python train.py --horizontal_flip=false --encoder_head_dim=16 --encoder_fused_qkv=true --encoder_expert_mlp_ratio=1 --encoder_patch_size=[4, 4] --momentum=0.95 --orthogonalizer="newton_schulz_5" --adamw_lr_other_params=0.0012 --max_grad_norm=1.0 --final_lr_fraction=0
Rows from block 4 of the encoder of a small masked image model, named by matrix and row number. Rows with one number within an expert belong to one neuron, the router's apart. Each number is 128 + 32 x the weight over its row's rms, rounded and kept within 0 to 255. All counts start at 0. Numbers have three digits each.
Before each expert's rows are labels from the 100 images, of 14848, where the router gives the expert most weight on average: "strongest on" is what is common among them. Only what is clearly more common there than usual is listed. The data: made-up road signs on poles.
# router: slot weights (encoder.blocks.4.mlp.router.weight, 32x128, trained with AdamW), inputs 64-127
# up: expert up (encoder.blocks.4.mlp.up, 32x128x128), inputs 64-127
# down: expert down (encoder.blocks.4.mlp.down, 32x128x128, transposed), outputs 64-127

# expert 10
strongest on: purple rim; struck through; blue rim
router.10:203105090145135187142167147144163111110110094123195092160142135060096117107123172114130124074116137173103190169090143150154154119105173099102139116127128169113130117062081085194109165163132125
up.0:132112151133163080154160166110106178085085130131052096054124175179114091157112123136139189122121124141150164064124135073140108108151120077123110118114092113157159122118159145053122139141102153
down.0:121074104129134150096207144144080138132109099111206159125081110148081114127202139198146057089166170142114148132099123110123160143139111147141157148171163130135091029112150148134134191127122125
up.1:173177162125127156112218167089068160142178095115153079113097102137129177095147126160176067088078098088172126134135217094113156139130134114108111141087114125129141121116168127116136113102093225
down.1:114152125173095112074157150121085131162169174148099132125193210255123126141180140124107149103098091187134083142121083129148095134120152136173135154147101133115086133150130100115113144133172099
up.2:175092065135130159175116146144079125169115124161118157120131174129134128054144107145143161114118102100163128089128192069129178128123094139167060122145068118178144110178136128091157117133102193
down.2:058113159115153141135188153139196137123170165111105117125208073150102094130137098116163075109130146134089073087156162151109143128113096128088109181116104125089129145143088086164121097098168099
up.3:084165150176120090095114117180105125125178163123080155075099126194127098183125101091165085143118110094150130172097105105078106136170153105160127154102140192173088120108144103115176101169101065
down.3:134140124140115173107151109110066139057114146062177092119136161142143155124103200104152137112122125189137082157100158135143101104111117064080130140146164139164097117141126146116091152086148131
up.4:163116121170087080165158132142166125111170116134141140098150103061139128151151146139128150081051088094129108110120144192163148107116092168168094101154108121083129136130093170126152154178071098
down.4:143155119107136087136171138127091133141156108125205195159110151179116211190151092121134100138118146080101128135124094115126150132156128117071134094101115145122143174149185184095100176114194119
up.5:166087102123082137123170028137130142133116171145120143197107155140117086164078104144105080123142114116159195089149128090144133136096128162147163123156105107120105119171151133126111114188094165
down.5:102164206156168074104114120076110125103130117090093112156106193062114119125163120149143126109164128127066063084154170170089100170161129133174135193125079137153116149101178109116147178097176099
up.6:111119101173088144104196079182123092158126125107149140077092156149153126166153124155106109180157150104151101126121110104154139072095082185084131093161130079107149113213156183079156156144150155
down.6:035124142102148086147070100119110116136104113166132081194100075140113199086085062137129141163120172133123146093140144139169116132062066134100077121074132155113151134096064090088121124157117123
up.7:138127141105116133126107097091105115136086087086125156152166169099161153127129151140166136138164122130165153162126075136138069106143175188125121119123158104115084161130139133150055143120081090
down.7:072090135108114079218145208119086118134189191141148140166135077068093137128118120148126132096117116117152105145125112161146176120143118116156153126109131147144155093150150122101180134079098119
up.8:174182104103098117057062088123151173168128100058109090111185123070133127124102107135134117150157109142127100167141166101132102122094149103177117150123137130148085134071133084091122135119131150
down.8:134113105097145107137133131065112113133160112149152187156099196097119128146136125140097120135089140089140052119172099133126145120152109112096077115140126121115147157140204102179155135075100082
up.9:081144155137131068137089141105119165161097102075169127073108116146142105121118078141110146060127091130096070114170105111167151164081143159114109081091110138099172113170136138121132119161146150
down.9:114128133137142098139116069162095116112153140135122123145172100170123086063098061161116133164152077152132118122121112094110104181143110116155155117100118071110128114103119148075183152118119118
up.10:167136129120103176143148146105148172144086187041113138163126132116131083146147087102119114147150176159145174163096130123081134202129104100142119119099143093144128113073091083122064137160079131
down.10:161041137123158149111114117109152062148185128160134127160103182090129150169128112120127158136159108137129124113104088162108134049140145090115138147149190184162071121135143140120155133141127171
up.11:107149106074078116148158112125122124052174130087147138130071171169153157155164101122143146131138064153123122131135144123141109046111178110118163080195112125121139147107136191123143094092098109
down.11:133129187145140165132087186162069114141108132190146171140151098131157112147054178137200097082128191103114100122150086171158128182128175131128123148138115104139126096112123143153116108127056147
up.12:100098139130151126166111144161118120117131101103113108110098118150151157108116222190135193121141082068115151106111126128159155067111088145092164107114090101109111160135126041098139094137152147
down.12:123127100132142115128106081179133119116123107200054167082136143147182153149111130156128179125166151137127164118117095089219109171067132145130132098156160140121105129123139133123126095150085090
up.13:119146175103123110073078075111119117152149151194140140118133156148131081135086143115139069143118140162158112143153107136086155099074126073127170123055148108076111088143097105185106219152138093
down.13:164122143179122106121116128104140158130148115076139158119136128113081169122127123119138149106167100125130110147071120117087147125201117062135127150153106141190064170110154107127133115119111142
up.14:100119143094128135150080103145119130094125136109155143085082162151108134112110146168088090155128114114162117120107100092107176130168072177133146117163115088141123157178188172103185117114161118
down.14:183105162144097113117125150113139121096114111166086111149097093137086106140114121097119133155149154131124141116118166146162083116082039110111093131132158149143153145129115084150145093198181085
up.15:088195118160149135123128144183115194151183153128117127125070118141131129124105140118166049126094106099141094123152142112100097169162159123133129210099145151173110143110178127106187121139136111
down.15:123154114128118107101166139101101123059118153083164099121149150133138171136150170090135110111118131207152082141103191165158107112097083097084140148149160147148105104111098117147101155101169086
up.16:091171091098138130181142177120107159130150130111116133145141081083170109127127161186150116095166195128104139105164109125140114179137186175140105099089105123134083131117112113032091112066081138
down.16:153150151105128043086142145139139103172143089158122172092160151144144105085137100103120116124152100151118100135120148112109184131171161057132097160119106124052121114075158127184089136116132131
up.17:061102094187098115114150126150118188126077180153092132133118150077127118106137112141174128074089099124130094138147141081153109134183115143108109185079113101112128116147132130127131165208083175
down.17:138109142122106088083113130165116160147188121110096113137133149122061111186100129102110085137093153144114168152108150072091148099075135118141143152171127125172133135099142135113149203097169057
up.18:129099039073120087118137164079134133156126183103097091124099110143119138166118136091125163108130143149108174214096171135146110088128129101124088175135132110143083140140106176172111075154072091
down.18:088109178160117114091070135148151143094142096128080199136132107127150134085149137114129107124130059076143153093135077108121138137133152164085142086193136140094153123088116113047148133085140132
up.19:133076090088179101131137185120155111132111155108092121063114156137109135185150131117068098158146123082132088132137175163195098159164109072146094168137119117134167136132160104148161089064090080
down.19:115116106167116126075127143176095091071114191127172137133169124173152121087119154097125080129156133170106136102198091115141125076096070177157122139188123066143094094127134123099091104150133102
up.20:115139154142171164167145189176142140109137132145065124122151124123146127133151142158091107196140159097146070122148124093138166132114145160184162116130195129147120154111079131133148141108168189
down.20:145141108084126122082138156096137078174155091122124155129095099111112107077131131092145123083138128153096153092116110105190127159162115080109122140104144119133160136088134152158136064158054144
up.21:109098104116174126117086126110157130133137141114219175078124126131118097227102152133160180097155130098141111081170129144091119131152091125154102045116121095163116164174142122170122166126109099
down.21:151154100153126114146155179175146099111142094201124069123150127100147182094088128145148090109148164138179155113113139183134159125194123139139116101114162134092106154139146129160067084091090118
up.22:092138165137166105108112123140070147105118122151106117107138118136113167081095112138149141115140123166126149238085089092130102073140130136135104154156085164174113131177155169156159097110164087
down.22:094132119156132141164136119102108118152115142160155173085094099132138168130130119098133130138132139151149181122129126156180116128111049134060172109116111073104154140144071093097166136108070130

# expert 12
strongest on: yellow face
router.12:144049175192124127141096147130126129154152061041193130173073151149140164112075078123113187115102136095148105120090160149139122159150167113140076175138174114148128129158130143142158164086163203
up.0:077145165147141104078142127075062156120195148131079126142142115178157169131089087119069176095115142095135081140162066149115080168116123062100132155114129103190134119117106157077152121126127091
down.0:095098102130128115177150143110132113187141101158131179149115086101159042120107158129123168146115158142139155158141076125145111161102187210111086163156071111113169084164130128144132127130120148
up.1:138148150099154148121122122145182124154059061091142091107088124100104105202069153171193092126123135121074087070109123078135148078121090099128144085139122150119184103111120146105092144165147084
down.1:162154151185134127215144154128102143125218109134072116120124172136116150144168062121164120119158087119208160149154157149073109136163145120123134157115121151146121147145148137116085150124169145
up.2:133085142158088091098064135159104126100148152089138141109117113087128146105122148139132146149135202136121071166182114141101103044185137175093192122124164167116128090136175121125110092129166118
down.2:074118109104103184125061125079154081113166115145181132110157117162106124107097081157184156116096157155163122129108156132147135137149137109098130117126123089157193133170192107153163161123108060
up.3:103204154145099147095121070133148171071138138122105156138140124124096069113113210116179171110057121145108117142209105119116136118170079153064122165167148097111114144133168127083113165146143131
down.3:138163119155139147182205128100076085147116109114166162121084104141153144080140170103179121151121128044128119160144184095166148124066116085183133124141145138142140142112106170105164168118161127
up.4:148139084086127103124152129161103165152116121111163124072113150124142120066151134145121063141058167158119111158088076104064148129146161098131164153131193113165109155154101080089121117107119092
down.4:140087119108101118089168138117161134171134144166126112134156171129134086135139127062114146125199167096147175147112139129084112093160128097176153095142125144128187054097144171200108107139113107
up.5:122126044108127124072181172119112077106165166121188148180101111105136146118130172131114109130222095138134161107164146094090128107144109085093097142140105097087093138134161116144122141136098122
down.5:069117162155104176103112119079128196182113140043182153131146153112080111074132117099103102143128214110128134100127144106134181092095125182104129128136140092112143127150126129075111168145142120
up.6:080124125140131155172168159138198114082180064094116124082172187186104165170165148061120106131062095100127149144147128110126105096146102110153148099135113188115134175112099119095174160123136130
down.6:157103176153084145129128163092086108141103115086077111100156042131127152062138117146154143125127068082173155212138183133100127118119085127122099123158144139151126161117114092153152104122113156
up.7:134166129081149095128091140077100087069094164174028181114169101148144130118119128145093129117135072107192177093170122133176114139088116111150149149095173168099190143133121104137166134077032097
down.7:099158093121116050142160159190127096141113074127075162130081107165108124137166149091144113130120066127067093125191134156125078108099088084062068127168132150067123132142102161111128140149147081
up.8:152066096092106071140190133147123148119166173134086177110150120115178146087086116091133151169169119134132064091106115133155081108130185094169160167156111116168139090144177159105160114157092145
down.8:154120114093093087077056122130157154111120120181157106121099092113118109174162094098094104138107171116131101126088128185097166119169125136159088078174077101142102155084152160200173143148148176
up.9:116092123066141118108130118159128107090114199163114143094126128073120167121144051111132165135066077117159160154126100137112123118113095106151133119193086146136150114138108156083161116130165131
down.9:091140105200086175190166118089114094120186084166149126126093102134158112096174124091166116196181134097117133130196132099136114110169143164106115134149120126124179128146176144128144124181099097
up.10:135124144172072139120123139112133142140092082183158140104164103160102140085202181142141111100187101128122163106076154151101097134116188140127089139131102168131153116056148110137125144135079115
down.10:100163117132139115155135151111072125134145185057123135146159125118142168129112113142128142122120143103158067074131116196176157124099112144113107127137139088084078170143122152062137079135119127
up.11:197139129131096120105153070106118149070123151084207184114107090135105113112125121177086122079136128142121125134091138087118163105141182118099122123133122101114099135102079083063101105122132132
down.11:052137114125140101155101123113134117145162157150158073074135125121179124095133116133141102183099141126128186089111124084139139117115129092137180121105132124140116089115128113133065078127176173
up.12:145108075164153104095173152108160128108138106180125078125171157093088172088120125054093141180188132126082101165077133072159175123101127132113143151101119120128084113138090144136150098136050150
down.12:088174151118158175111068155088117115063102147129180098126099103143124114149105165203156138096131124090133175110092130083211154134077146216115148150117110132131158138087157151113151138157129112
up.13:092124149126114134085149114114125164122128157107130174147133102116154063158077128163107152066106088098135130046116115141108115057106042136111101096144168156133103110138117162072110165148128144
down.13:080139117103123177163101087121119107126158149178127129189051091124108135116148112146109147145172137139129090113096173163150105139098177153190128134111076128137119140137117175145128157095173143
up.14:111123111125150163124147173053148163093116147168146118160111140108123154114192155113122075141174123099207113072132088105162081190140057157079150112187105080118086133114175086100163135152165124
down.14:160123109153156119158146139153071156132099119115151185081139119177125109167085137125121112139106135164079143185120166150113099129086136123112158138074132106149152148165089219091132134146065112
up.15:151149127121101143145085118112075100111063111069012130122114115156110134194187113124118189163133140178127135114105142154116065134146114123127145097070118156166104112138153108136063086112146142
down.15:116129141198142071129130187162121145096152113105093108137087147115112150102097105137123148091119109104185117144181103125150127187128118082174122103153140135100155087151086121141133106158123118
up.16:126128122148151117155159107142122185122115094104059128171100127102100117119126092184116140130166122164048127052100130063135134210153094225112096105149076117114138124108130090126127131177084097
down.16:139138164078136150176121128092119144153122146120204109097085090195119072120076096168144128136126093145099186130091167182114165060111170144136119142086147103138140143069156150102105151124144158
up.17:098135145103145189095146230159160123102111131159119141131088143109091181183136163109208119194098120125133141139090113116119185123103063104086121123107101174171109112104109103116067114140074162
down.17:141187149123119154132116158068125119134177161135173085105108122151126101098163136132167169129200112112162169178152151175128067149095130158122155128131167145180155100098154143153120114143117126
up.18:083181077078150192112146184143124159113151129194136085108149148115136148093161167093122135166181161125067125144149114093157161130147087127116131130102088155163143102168120129171143118151093100
down.18:109095198166203142185071089162166112158120114066130132118065144086109178187092137127179164103125162088148107170119124136176161144110163139127105071113101086155155132111134143085212119126143146
up.19:156102104184112153189145150119117189110174163137164157163134114104110109079096139124099095038119170143118138079152190178107132153171104122123103142116116134090150160159111150171084136164064147
down.19:091182159125135147121184106158097146157115131126112125141088128083107082135169128103128127157136141155161146119138090178187181135115102133108122202090131091122181199128083165121095092125148137
up.20:140110070146128172099163185138133135106197103156117185140136123073157131144084150127149138111126092124124132120142128117138127141158112125157127056118060096056154146161087120165138150118062113
down.20:130084153133128159163073146133138165082131112126125069164081193088092139100179117080120139116156094097134101082169132153131123139105120109112172096144177122118125144133148118115074194105199106
up.21:124149135096108148100144133113081135132084095162054115102118079053161067134119100119132146170116125142153124140114094163093149139156127156219103123131143170165127146077147087136064133125178081
down.21:173114099139161082122183092141116175133144099138112103184090105117136142120182133100139127132106149111160106145148100093188124200125169185177140076161093081074099106128107139100177089108158094
up.22:160158097125216099126110117106128141162132123132092111163166095129114137076110109207155136119148171114140125141145101134165108161108101136109121121164131136155111099143136088088154051140088195
down.22:114153108103078141127135172124122162122142112107148133106130171160160088144155093112110096076115100123140144135125155153064142130112108141129154156143203151078136091135114055134110129153108094

# expert 29
strongest on: orange face; brown rim
router.29:110104149116209169147176129142127121131145097085143141191198159112115105072126110082147177164115136101133146102114141127092141185090162157118073177157149159138118163150163165116179182127096119
up.0:089144220096128139112054139150116158112141111167133120099147098151149209142131101189138091108131117102135133151145075068127123107092080105119152154105154088083109125072084177148102117176142210
down.0:126147169085173123140173107103108155056174153102155080172100168107163086183148110080116105139171182113129167179095108179110164084093141175170158094115163201119183094139119071179125123120121068
up.1:096116138139141142140118091132066131134147118105147132124135141138125099106102126077116130114099096124101109121124223116122158098180159078139154151160162137111095084171123180122139083153078095
down.1:139058184174121091155138169175132102124160106138144173160097193055129090108170102154128109110173131139131136062113145125114164117132118146139129170130071139130121155083122108147124112120190162
up.2:134124091139114072129163111135149118116166127149020106147155108099093130172122179142168118114214142155151113096172109135208141116151121103096140146159108102142157097101173094147139097134123137
down.2:174096105161075116115126142129144168134060155128212150105137101159143145143107094149065116154090130120124055129150141127142112133053158114123102118102144139125128127146130186144082125135206123
up.3:134166124048145156111124161153140187140147099128143074077127157130106091103124152071142160091101187145045078108110121126149159111087106128204152153090117145062110155165196073104102140121120070
down.3:146157123145213101117121131146145150131148173134159108157113206132208172138080071110156144125127136096138101156152129163109144111125122091136096116091092091105111114093101128131144170105210116
up.4:141127099132110105091123117079142144094144177109127127137104147142084080156162134126144083127163125134112112127132131132133137107157110119158170061137142089121175178101118154135098141055088109
down.4:096121125113094099166118085129154151091156103125143184171188089111116147072139095102139177126194144108080155145066091094149085155127122165029138164130120137123153138095111054152149124117130173
up.5:167078140151138102100082082137129126149106110131102142123138151089083164124125160146104128117081203108136138132069171148137127122102124138071159038164150126067112176151104186121141139177097157
down.5:113120152100149118164156148124156094108120110102072116128166101118100137108126159138175140092132077102091078088139132162066180111105085131103122194149089113159114104152157096104086113091168136
up.6:090139125189124191058115069095121131154142096195141149075097143139126126089184134184152098099149079128082161101136147091086137150181163124139111133108114133114132075132203146103182149127164122
down.6:133145137113116103177147168145155133141138156120062131126172066092180127157081078074125122166126133134117146167141080156123134133097174188154148067127130117155077145087114146139143141127121151
up.7:135136134115110088136143103110110075144092088161147157134064130106069145099141082054117115104097137119101124128126074161152148158136091106103115159127091158191065080136125101190107074113112097
down.7:152154071101123157122101176136093151116045095121146127133139063110086111158146158158122090141146113176160051139163058133158106237097164119113103106108104118113086158115167103096121109167175125
up.8:052140134112151134153151122179133095084119126153084121150109146171066121130159201141140131147112146166197128131177106158125129152122116121177188183147094124030113083085133097107091131159079105
down.8:201096117152143098099126121132125122089103124143190122136128127105153171093085106182077122090126194080159125137163087126078124099144135098118081151168151224127116154114093045139083075130176114
up.9:101158163125134116090125150106084154165106165166090083109170113135136140094156143108139120112134119143055133127073131124129140187121148107163116125132138104123185150109169170043126081159180153
down.9:099131187070112074166116144124137133115105137110127129114130096133126098139100113104150121140149129122142134081121103154103205055116141184088155150100143119102119121164103084167139190107145081
up.10:133124105111077127101112160123095161109152144147094137111160143091082072153143152156111077111142200087107069157093115130146146200110067128148132140104091080107149137095179098164182136141097135
down.10:063132131189171187115159077144084108147113138120184122112113144142171146166129113062169119127103087152128162105162185175102109092054161107132097161142204112160107111141106170142104153134179092
up.11:133107089177160159146116172064191109139153110200158098164196127138095116155108157093181099162112149165159114099167128112099121139193117129111134125162048153198126136123086095120201107161113177
down.11:136078097149121120157204095133110176071132137091139100118120153168078155127111094114104112105161124103025163137059144097097086159132140130166160127113107158105153095128052115074134094202146158
up.12:176112187098127101121114144172165123097123093095111141150159159189147173104031152177079182083112138136232084141143191087151128181116141109161149123142152127137133086131163112125156090133149184
down.12:075146112149054113132115126105112188100105119153162138177090103135086094134192127108119067133131131170052128134177123139099079114128050163088153108172098162112121135138114125143077143153135087
up.13:147139119121100129123172173143111065092095086132142111145103156121138105140100150158127154153153091105218123118144134136142118149138137126086166061117141077097153147090121093119144116148069094
down.13:117133127114154140126129095098132174136140123089200142150138116152106112166124122116098098087085154145052101160174154084079153092137116135225125125146104120127099100158190095131105179074164136
up.14:132110152151162127113124151172126104104144180081086066162132163148091120177040114170091099077161126081105071083156205121136121173126117090158170090111150101050138122123130071138138168183111146
down.14:100183113154078118100140133146133133060175145164203157095112174130175151109201156104192128147123144201111108110151167102155104150073080152099142154128140147100129108088119173059145152083079069
up.15:159166089110143101107150123117133128083117162141071131122149172119117148164122124154140079104164135079025114083159086070185145113170132126126178069134137063103142117105117119130146122130098168
down.15:128141110182054100107150079107127117114158078087196152159108177128081116104191163112168120160137166152117146101163140100163067169083108177095073183150124156118170154159153147119145116089135109
up.16:159103098100169112112146124098152118141165211158114135093146123111157136116190110130144085150121141139159124155079107128132120096129098147108173088157106094167099153073134130174133117139132126
down.16:096180167181080164134099167121168134161098105133118157150153101189128099202147202186107126161090168105108133066173131172133159117141113187143113171071112124121131108183109147102092153113140079
up.17:122143133095135097138110176121167087194120142171107144096142126140128151104084172114157165142119117123051135088110147179120116185095142178122074094089118167119196092142086088128085160170068168
down.17:128143108110120197101142110100054188109089201183141088153147141141079089064139085138118101109150107130133074092113143154062104095118228149155169135066122139133139109132131137168145113145112141
up.18:084107169143154090089144109140115121123104093137164089137178103136147162160191047138153138108090117133169097142111075165093118136128160071158089174128094018164141123168117145086166105139195195
down.18:167084105020163138124134074104118108066148118149049168166136131148165132110165131126118079132115162112147159139110102124123147166120113107141158086154187113064106134130135140171097109082104145
up.19:112156133113115103139101082173123105156160125184108173092123103063087108095131110120096143094151110175148108154165121149109108134116112124124136137140108123167158207099159130204151089121091166
down.19:118127128171196119142163150099087189118148200112193179117092160124154153133101085103109093185069160085109178170048121099126132136142136185118170081157127099117173169131102097091106128096120166
up.20:161165149121166119084140152108110153109174095154133131117129168104068116091126129142143091095120159104152136137141140142162144155193090118132161131182141067103134144115155111114092148136077138
down.20:064198153147117140149054052146134135142130116126119165146103149143114119081144123175140135137110120159075104136116149141185114116131121047119179162101136092118139172141090167106124141103103123
up.21:098184103098152092116138114133155158129145112107126163084156156061164146125212141167099149137149079106079119150118118110121102128123127091125147135168144109123104131083108152154161092078139109
down.21:111142177124132147139132144050113137136181173143144104139117123135106139128155090034199144123152098151134131118124096171084134119178172148166140157141105124089139078125118168099124182074173132
up.22:133161159147153085123118116106163181132105088122191108095116098148105165137170117173198074146079098143090051116149166152152097123130090113074161148086209075143114112093125120169087141065104120
down.22:106144147098171171154113145144118114120157136129081103149150114143180166100068157151107182126197101114117150114127118077111138136176156039095151153120043149107090146146131150085133107184106143

# expert 20
strongest on: triangle sign; square sign; pink rim
router.20:141127141133132127156100066123168073149099149105196137153116108120106070156089099191115128146141168187119134149092113090062159115130102142150139140126131118134094085098128144211089133079126210
up.0:111111141102195102069148093115095178124079157133084110143115123117137122155118109142181118172128170146133098166137083135162089100134139130138120113114098161099084081132138127130119164114134166
down.0:128147139096089079101128147157125109132129151137142143133152107074112129081143132083144114112098149120097124094122079056069127153146207109151094141144192151129120150145167140151121159001106068
up.1:193092129080098119107123198154193153135185222097118125106172145078090155155135117090069159098132123148149183138148091102141157124088134136160117117037095108109152137156143135085089130142133141
down.1:073138160142130173203135119072091151162064116132128095138097138181131170132090084148160140124067161111133107163132149174104124161175159175141073147151127147126118159137142094128106051119155099
up.2:143178143150144098112102124096077114134104102133162133061143081172117063202115094188128120149073127079128098131159150124098125073147086126119118148113114168112139112121090145098165182163132161
down.2:173151108154151102095182159104112119135169127061065136066075140145127155111187135156157156131156139121157105151116112089102186231173142104135177103143105094152104128114140142103151080137099148
up.3:089053072088163170117157117147142142159175106101084117130192138144150149118147131146117126165104125128089095096125136131137109119133164193146116163127148128115098095139192086177128146104142130
down.3:121106155160135092116151142109098113096147118159109110128107159099108131090109120050189107075148148141122150142141155087098122102120087140153072218197151158087149163191181162115137151102120130
up.4:115079086120186111118114184135144106117145130109149082127140081112123111159136170133079151168116134107153151109120094112217177093125101124144124075085154104165158168174134158068109184132129129
down.4:155150107111157137088139133151133106159134095192101178100118162157137173119149052137111114092129153111122123126082180129079136159168138115171101190199102171121117101088212116163145062123101111
up.5:115146114098123144116128129114134197088111125115105166108097121138153112089142115090117119168166103068122128152141162137165172116108137089114065106182203125119100097065094068208126100157173085
down.5:134103143068091087111137196138093112153155077160173187080145160117120193183132096091134121041106150131152121124110128153176077128128176110111182128133091091117122172157095099123129194126114108
up.6:120134134157134150212171148144165208107154106118086120100105171166171164139105145116097115120146084105092106098112118097180129143150135117104102208159140097156111117164172163138218188108110175
down.6:171137126076070128074132122146117131139115152183020171075162167154127118137131137149174091135207126122153085109154093140135104107077115160145152157165113141154107101097140105116110123140124101
up.7:140104210052100147092145095109080086044149113080129091092059114136131092073124120109145057133144163157174116145105131086115112121128103122065034111093142145139136092087114118132136156147117124
down.7:165098166065118096081100093141101109116092088148181135126090147107129184161146160120064148171141145143127107097116085109138109098155098198141055089122156120069149163135163112139089121106089103
up.8:140151093139175127182139106087157151100115115061114109127111150168089150090116127122128129107102129124081128089133160137158097139142176132105096203157148110064113129092161137091152132156130111
down.8:158115123107066101100120132145119162165113078105063081143097132067125143134120135102121161145182151060144131187145085174132108123160178074106104102200103106116138152141104069129130163144101143
up.9:078079120125164123098079115116122128165083078173150101129207114125141133130083114136185100161126096141085117140171122129177115127080169131129038103163129123083114107089157101092177130149140129
down.9:148110119118091116110099138175115131123145143102179128123092163083171148148153093159165105049157120133167110078125097129126121060157139121086122104120108130119095076144150120070090187129099164
up.10:133098142158074174145099110086164089108060153134105153114103155120137084078114091134111076182132178127092105092189099044123170087138123132101099108127206130125159160141105127142186124099146056
down.10:171142113131106117101204132165092168126153147137140155075112112161134124122158100081144076118079112082145143141073108188140125142157127139133093151124092040120162103084099066104145114143179087
up.11:147156089070142081181118141077145121115131118162163074101127153151102150151084129100081104099113147144137103138073140159122127112163185114132160131139091132175103104084102134109159131160166083
down.11:173140166141125208068120179125106141104107129051066156165115136109134180133100135123121121130105117122157115171144092135131117084132099124128103088115145140143149074154186165145139153127133119
up.12:101128133090119145120111146107105124120133156125062082166144096159184126111078171095114123151193118138089154141212159142115121154118182186094117045095180148144137124149068104136131117129101142
down.12:110053200126181126157129114098154128078139106151169147068113160137101137160169068130116196110168150156166140099155100121100125122156053139133119123055125132177103136149167107144107188137101154
up.13:107198126184141127138158154103179091107129131114122082094161180160162154202159104104145183170087097096157196123150110096146101147069143093165092099150124117105148106073114103128108084141155108
down.13:108085142139134158058093167198130185168135148103093171135119131145138144202098169102083186100132122035144076076141099177148130126164124162118116121123123130166096164092140225084136117168154118
up.14:147139155209094133152163140136181120141068129165144158055114130164082091163136121147134172109160148107156140152169140171134151155152127113131191123152122172150165101149126095134098217163129068
down.14:127146156118176065194124089126123131147198119169136160118159117070193174176100083122125108105114113096119143159121108123120154148175113084120162108111151114188132173061113133146106165090082149
up.15:103160166120141089080108142135121155151125130189176115126124140141170148073133123134137124093132122150092133083137110121128155124110124129138116138056179176164111082150122105166107136100192107
down.15:173107096111122078142136177108174158093151175144121153147105187094187149074134127089132093213111121100124134099114115161138163073132056128120074143108116132139170151078125034112135158119106096
up.16:113140184148079163128102100088116122094153158143091071108171162084112110102190079115149119087111076116138150104165104141177127093057123129138094091161089113142141105154135124127149157153137107
down.16:105064119106119122119162100145115148143119101101192134086120158133157107181078065151087177136143087099078131135127164102189153089148066118139151124135158091154134148164116139103103224127107164
up.17:079074121072100127132158126175090146137146111194167129149042161143174148126116120168108125126077161135108114090155074132076114056044156108152112121094106129105194082124122106098153083057136096
down.17:109070171148115151140078156158118138072086135127133137099119146154130101049087136097168128134095193118073129147147151129104115121211167092164104062094167163189123164125163167080122112130049089
up.18:112150165127133129109073169065129122125163178113112129124146158116099158122203161126066092155106080085104123137187140124072113105102205141156149067091074117092169130174170091123118120133065162
down.18:131039121084064129162096114119103111134116081060172146147138068133131115104147088217156178176168198177148132122124148180146095167160120167100134144135210127137074188156060159147141127125150107
up.19:146119186061116160118124114119115115128143149172123116114152085142174149131122075121090151113156066182152174154150132113087141090143078164074143109080115121076181149080125140123153180125098136
down.19:143143083149170157134146109195121099128160115136131084126104137114134131080096155151137136111068180092129166123107101142094121136110108148147102162110141116129160172152161124041070071146143145
up.20:156158198117099124124094127133179139068163149098147097095115127086104167150144119150155152116117082118152154137142101130186142074081139121123099104115155140176160106141095111085127138105147129
down.20:138111152136156167127167169131193100092095137100150102063144149096165108100118155121077175133159102079134102155096168074203148144149143131115146047106126069127135123162109089168097166130113196
up.21:162116152116089109088154110101103140135171113125088151113122159255135133115087037154180087176140167135138101059187121191108140171065132109105109120146071083099154054157145131128120113194106158
down.21:087102153170073144089154138138138125089135139121153080123072114161082124139139177101089137142157116121116078062153128163126177178073171161131108109124066172148072166129145109107161173158092127
up.22:091144137155192096112150150094180120069158177114092161229140132131205162132196168145142129142120166109088119137143065140131113092136122123111179129065078135106182111086128120114169135108135154
down.22:116139121116112086139120134176169085140137112128139129066188119071083077108108069138130116159103111199120093062097155114147151175121102129133158157130175117108096140164095161109150083157088093